config.yaml
model: "self-supervised image encoder"
dataset: "rosettes with rotational symmetry"
train_examples: 97500
image_size: 32
crop_scale_min: 0.2
horizontal_flip: true
color_jitter: 0.6
method: "moco_v3"
arch: "gmlp"
norm: "layernorm"
mlp_ratio: 4
patch_size: [4, 4]
conv_stem: false
layers: 8
width: 384
projector_hidden: 512
projector_out: 256
projector_hidden_layers: 1
temperature: 0.2
target_momentum: 0.996
residual_init: "none"
optimizer: "soap"
beta2: 0.95
learning_rate: 0.0025
beta1: 0.9
shampoo_beta: 0.95
eps: 1e-08
precondition_frequency: 32
max_precond_dim: 1536
one_sided: false
adamw_lr_other_params: 0.0012
max_steps: 8900
batch_size: 128
epochs: 11.7
lr_schedule: "cosine"
final_lr_fraction: 0.05
warmup_steps: 440
weight_decay: 0.2
adamw_weight_decay_other_params: 0.01
Rows from block 3 of a small self-supervised image encoder, named by matrix and row number. Rows with one number belong to one neuron. Each number is 128 + 32 x the weight over its row's rms, rounded and kept within 0 to 255. All counts start at 0. Numbers have three digits each.
After each neuron's rows are labels from the 100 images, of 14976, where the neuron reaches its largest size: "strongest on" is what is common among them. Only what is clearly more common there than usual is listed. The data: rosettes with rotational symmetry.
# u: gMLP up (value half) (model.blocks.3.mixer.u.weight, 768x384), inputs 192-255
# v: gMLP up (gate half) (model.blocks.3.mixer.v.weight, 768x384), inputs 192-255
# out: gMLP down (model.blocks.3.mixer.out.weight, 384x768, transposed), outputs 192-255

u.291:096150151129069080103080085130117126166142121147114128088121102084112143122166107120122168155104135103098114151127102138112141099102065143137111124163136063122098132089183119113146090160091136
v.291:096187099124152155165115133144148184120067139063175173149163138099167103148116121137102148106115068124149140116132087098131124111105124099120105144141150131142122130181126142102083156115118115
out.291:132068127092105122183184146074145098162166163080095061129146143102187107113139119118171105054152128160163086107155134145164145188168143098148091107067128128092149129158129124143119133132166146
strongest on: vivid

u.26:149097134131158149183055141160146128106161152169165185133168140115151174151140170052166053118156116134123098128127140100133087066125084121154095081126089070201160101050128153129111107204189125
v.26:182066099073168179171114107111085103115121138170124137141148164147142137180136132062066145136129161095093156165148106128130154070102124120136147146139146109178115184119112186105153069153084185
out.26:144094127128113121114124112125131149123147148068138123152118197092186072137175091118110125049129112096131152128134109103104150143145097098079134101108217137093118132155122096159104125109127091
strongest on: three-fold; earthy

u.595:201163155163130109115137181099134101129115122160129139070172192136171048156161133089089117128102159141171088107122165085175083112110076083114080182151123145150108166155173152119135143149130074
v.595:157101105175151081118102125131166125104147120129170129142142177124157140116151135095112080117136238128125142134113139159109118113163117078173142166127135111132126121161146081132117080134099103
out.595:090116131132077173132134120201211195116149155118151172149138090073056161125162135097156171132156080162157108100108093101108133193099080119092120133093184047105165134126183122182091084085083134
strongest on: three-fold; pastel

u.294:103145138109165113142131103159130112112157148101088107131083088064124145130066131156086137078112135095120128136186091075117145121173182111146139100094090140140134125140141143107161122093162087
v.294:116161157078113135105082092093116147160148178147114143090150181126106175083126122186182106149091113131089138090162168039143106130117095127080103158169154141083148103109053054099167119123099112
out.294:086167170183188124080101092141106131149135170131118112121164214169119141166147127125130142142170126140095148125097140124068104114112062218120139114171158128084092078116189140094077126133102132
strongest on: grey

u.128:177058101158130125119178096120133162138109134130204115123058081154117150138080185117147098158111181168143196154114156132080109182157172141108149114146081104131130150117172121157102151115122136
v.128:136081121111145167180112108135170076157195180121122095111105127118080166150141108121100112123167158152123186074119052112094114096147143068135126114126181113117097119105122121170113135106119072
out.128:103164121171082139088112219193114134131225120129054161092165126096144101174168057143136095157147204065093101095137058180163113069113158134161114173116150118129110145061177110151148113137144099
strongest on: vivid

u.338:140152116120116072105120147135160192128146097108204204072170159176094093140152158060132136135116130107149182152113132134131145174116076138132153121144124122121135122155145123113133122144103100
v.338:116122145094123077147122116126041134146071126095121113085114119149160135095172115183163132150105112120137140141161177126155102133143052083084151213150118121135091150179150167123119124087128120
out.338:123129176122107161120142119125135119097136090134071104180112163140143133111103119157131100116162093155156076148132097164122138096125136170116136150143119184120094110134165067154107080079134149
strongest on: grey

u.629:037160101108089125117126060091058111144094166171140203107104148155124201090157151108133086166168124081120199105107060123063173152149131223099115144100079102125160132163066126097130163146141151
v.629:131134172085144160088079116067165128129088138073072120182174098138170096144104155140107088127103121123108152122130135137191087132095153121178133122119131108083173192107154082082095185158132185
out.629:158152176116110204126112093122169170090133094104129096110106121091099178116140184161177172102086083183146074139056144108104091159113138136163105125183100141096103087107193120104129103160138161
strongest on: dark; three-fold

u.20:140205128155119109140123154164098139140117074146061121133186085155120083083155102151135083124160122107136139123153138096154105180158160086139148168132107092104147113181177136158170100100111128
v.20:155166121104161104158114148156068221130113078172115059156108090143174149123194124095100153158199211119075151128123143144187104130154116155189151122081120079073112158121166136176130121186112114
out.20:126106110057113149098136107183070181129141092124116165140110162112142160164063117167153176150107116129093115136113121097078146158052105154155118086114113109123060062100124099136093083137170117
strongest on: vivid

u.724:127113120114158108162138140097097179139077139156095176120107106089126167129100164077133141137150163166138139143139125141104118037097143174135148111118116135123079149131099180124109075108141165
v.724:173197139133164163126109095149161123120168165185082177082101074149087076152124117111158105140218087142175140122136136089155150160170072125143182104177151128196125120126164197147141111139144100
out.724:136143129170105181136108105160151189106141109138148134176117141151160090162176161147147134070136099049159053132191159162071143155155120090128122151220110090149174150062158121113139120158121107
strongest on: dark

u.701:158120121121130131116070062151123095170098138087126149115199140086132121136140152098164108141130101080148150049126149116111111041136154150089118148146105173085137050088162124103170175100128124
v.701:164155163145111128133126186117204130130150114139156112118168120123121125158189109078141135119138137121116097113105112162107113134119112072098154162080109115135135087074169132155132166137074085
out.701:162149096130134149135125150119059124103129134124185128094085135129184146149121154165067174142132096110097142139180109153100128082117120155113157091120150049113108127120136157139085176106090094
strongest on: grey

u.572:174183143137101107121089109060175135136087148128121164151160093091096130090152080093083078142126139111166090161145096120195141125121127140151096082164110188090220124090156108127127093157129140
v.572:178166081118126143078110135116134086127122207135102068158163146097134133171157100121120080184170097131207124115118103168126100160115152134088101125139137122071169121133142137168167112126096088
out.572:148142154131155124138133185133079126138117094163115045106175142228119119164126160164124156128128105096116122080124136127089069178152116117137142158134127116163078144099134120123122149178186084
strongest on: grey

u.752:181149147147176113093117124185135144186138127059163098083129153152143139110120049122098056103097198082106091091145136189144108131190205206127187086115135170131160112117123162119199138123140128
v.752:179149125106170116141168073127115133114145112095122119084117098141153185123090196123106069161207157145125131101101086128116194117119109160093200083184152097174113127126152057160168127147108087
out.752:064138141095150104140156153117079127089133135178093121124149106093169100122155175160162115169122100142165229125132132092124124063109074119130097184101079148118085124156129105111148135113104131
strongest on: vivid; pastel

u.505:111138123139117111115095099153170112105132145165131104098147117017084153071132125130133074151139142051138147144103138101148089130168125152130178155100080131125101135192137159123141131179144135
v.505:171107153117138121153118109144169180154186110137105159166183108149155122095067105115138134141121207110152079093107120077094105098131128187129127125156174119127060200109099212071129164214125146
out.505:157139129161102123084161104107124100145104170101084093127143167188083055150099168056135119135131167119135137151136134113126122136097140126148091144156085108116136138103105122081123142168102167
strongest on: grey

u.207:165088107088145134145143113131102100158147153136179103151132122111109126124111117103126167156122201127114085160103067097138145087089092104174109138134172055127174083170143090115144141102075142
v.207:137104037112145175092168085137126191139163087182058168168110123130097140083158123067152164144088092168122117187113145117114112163176111106113074121078090085108115104133118145172088113166074122
out.207:120191133173149133163103061110145178189138173135103156118109160147128121117085084165074119111090061104165142123139150171108147169130164099102158115170095150115084140142082106130174172115181141
strongest on: dark; grey

u.445:088117129120119091130171124147105110074196153125158070130142103062122151074153094145052103143168119124105128132114141170181119156150095122158177118091064186137129138090119069183151102062124191
v.445:124139181166072094131119085145148125184129143158133126095147142111098129097178107173083118116129115065147129173105153151098149171177143059120114171122100090172157189189184139107171122073143059
out.445:163168140174171123115110142105148135139126111097160202078145162092104117133086121091202112136095087070161137158173144111085126072118165132086085142134131097114161115174148140102081160122153088
strongest on: vivid

u.32:175086153137185126065112151086150136144122110112169157122132142163135074153131169082139158125179125168093124090137096085148101128159142160138161112153148113107109120210119121118106110090120135
v.32:164117140135117172118153078115160106143144183155148082156145173093127071182095138092177156151171142169081114162093118081124109127121156095106138098127179128181099054137121089084119117164110094
out.32:099164126122134128141158160146128121062185093138110158096111089105146189090144163118166126094134104124146102144184147128179145134156138115172103162154167169071137083089097126167113200115123174
strongest on: dark

u.268:112135217146136113148115129074120132111091135066128156089133133142187122201094088166169128164155155141141131146090092133137097138085131109183137109087104164170150180101165121165116052110130222
v.268:160185160150145117139139097074134157136124102131092161182132145139141108096093120129145077142068108115212116148109127087110142115083148197141056069123162162107127080176084132099146182123140138
out.268:117131090142120110043098092180146136126144145177103125165121143153107140097172108140092145104089128128118118153117178052111137132156125080014122125150157061115149069132049127070096180078088068
strongest on: dark

u.4:114188107137176086155172101137112072084149054105168145154128117141164123107121096112156093158190110098079162144118165125129131119126116098124164112112118145146094192115146112096127108149133140
v.4:172073127100128134148096113142141119149148111102129174135111123109139081142141137092128107122137109145165123183122167129108111153115142107078148128139094101096126198187127174108148096189124118
out.4:129056116139154112148169094118137126159126124172076110202155122151130155129121113147080179140121108111174127093142051135162150144119154109149125130079131128143133098097132052098131142094158142
strongest on: three-fold; dark

u.23:115177113106162124105184128157109115147110141168123114146133047103132159104070124171102127137097068086147174119145136149107103177079129115062135082148112134171124172136131101140099064170106119
v.23:101088142159084112144124129092135177132154062152120081160134057111100152140111076093172115148095156072125107170115146123118121159150189147129112136084158163159079145117109138097154109088158149
out.23:143095138112069124123137125088126098103138094101152164102149073164125125133130167116148113107175155149140064158148091099115179127156166090146062141050126097170185091132117097165134180088136173
strongest on: three-fold

u.74:113165117118136143165166107162074160116126170129119191150150155101141116114106127099163128151102108152121108173111111149133128065135103123097117108111177118074180083109127137089161125211174181
v.74:122076146106129095137174169096101150097153073106100135160123094113099126159172137168207156129127159151109207144116096150095163115150112101132146139130161166091137084111106087131155151120152137
out.74:134093124099152095102118131114169103157120103124140093150113120123131169115112159156086093122161107103174150098120191111133136134149124042118121171095124130150128145132181129118146108044141111
strongest on: three-fold

u.224:082126124093156126072059108134095129089123088107117084140178109096067114126158141132167111126100152082129110133154112176126110164173158076161146118175093141142154168128157094090176150098127148
v.224:124134065100152106117097118149127098128084099144151187123177172137136113175199178109176147088138176122138091082108122103055146118147070118159066154106094078140078147131160149101146169083121145
out.224:108177081126138120110176118117141063176152107145138143153126135104158110180141127155105121176161148130109118121116177124205187163147183112117139177086113075105158156102169077112060127133141117
strongest on: vivid

u.100:116161130159174139168119167108126139130156125112134110178078192141160154153072163156106100110135060180134148146142139178131104133145114148169124123123101148162137105109138177128094178086135119
v.100:154156125132131088183139151153150078096122137131061174118150099104148168105096170165137093115144084116139123117126145129126132143196114119105160141128163092125106092104093145112145181112118214
out.100:154095136105123160140166102142151115116133113159135123082131179143135107170132121198135135163141138085120144113099116099150104130081075139089155128084082120093173139124104113122135092183163157
strongest on: grey

u.352:140121122183074124083218071185110083144083122128098131121129097094103110146115137152122048134134141136080149079090209063145109063136154200082121129136138079194123095130104095110097184141141089
v.352:217113154138104121092134090094196104106093129062126136126104087094127155122094143171126137129139129129188170157094125141135165139130168082202114116077139098162142143111201088125127166091115118
out.352:097183084086182077131163119155138126099164113116121114122097089179171189162125150142077155175125098142051141147099113095119135073106165108132097099120110140112052112172133124106176136147143064
strongest on: vivid

u.422:133194129151156144163107109110142168145169096101185119163125063108102127120184104106099108149093000101114079169167143151086113135108123170125154098101073115147140115148158097200180092147096077
v.422:144054102117146170112067103133093163112152110123173191191079125102092186159066165115113166095153145110170159114138085157101142075102133135135112115174147104153113138154093070167165099155108128
out.422:117136194060126158112167183163075097155134117106118140123118179157129115120121138056110146078103166162131089146127164136097134048084041160098105137181116155112182157124095160136079118122122145
strongest on: dark; earthy

u.81:195138099150141106162073115150144128139122096143165159078180143148085135091135192173103101110075158106101133123075152166143130139106082130105153073110060110148074162145138150171156138136123137
v.81:067115189103124134144090147124113134072127161107131164146103115088123138174188090148105114158107148154094125142110138114144129118146094121127160122115156167130133174086144184071101159118148168
out.81:114107112167138148124185146063120144142149161122104124116127187143149116180091115115126147131158108124123126160111117106126134082131153142167111174092162163121177142121121158139086104139119155
strongest on: grey; pastel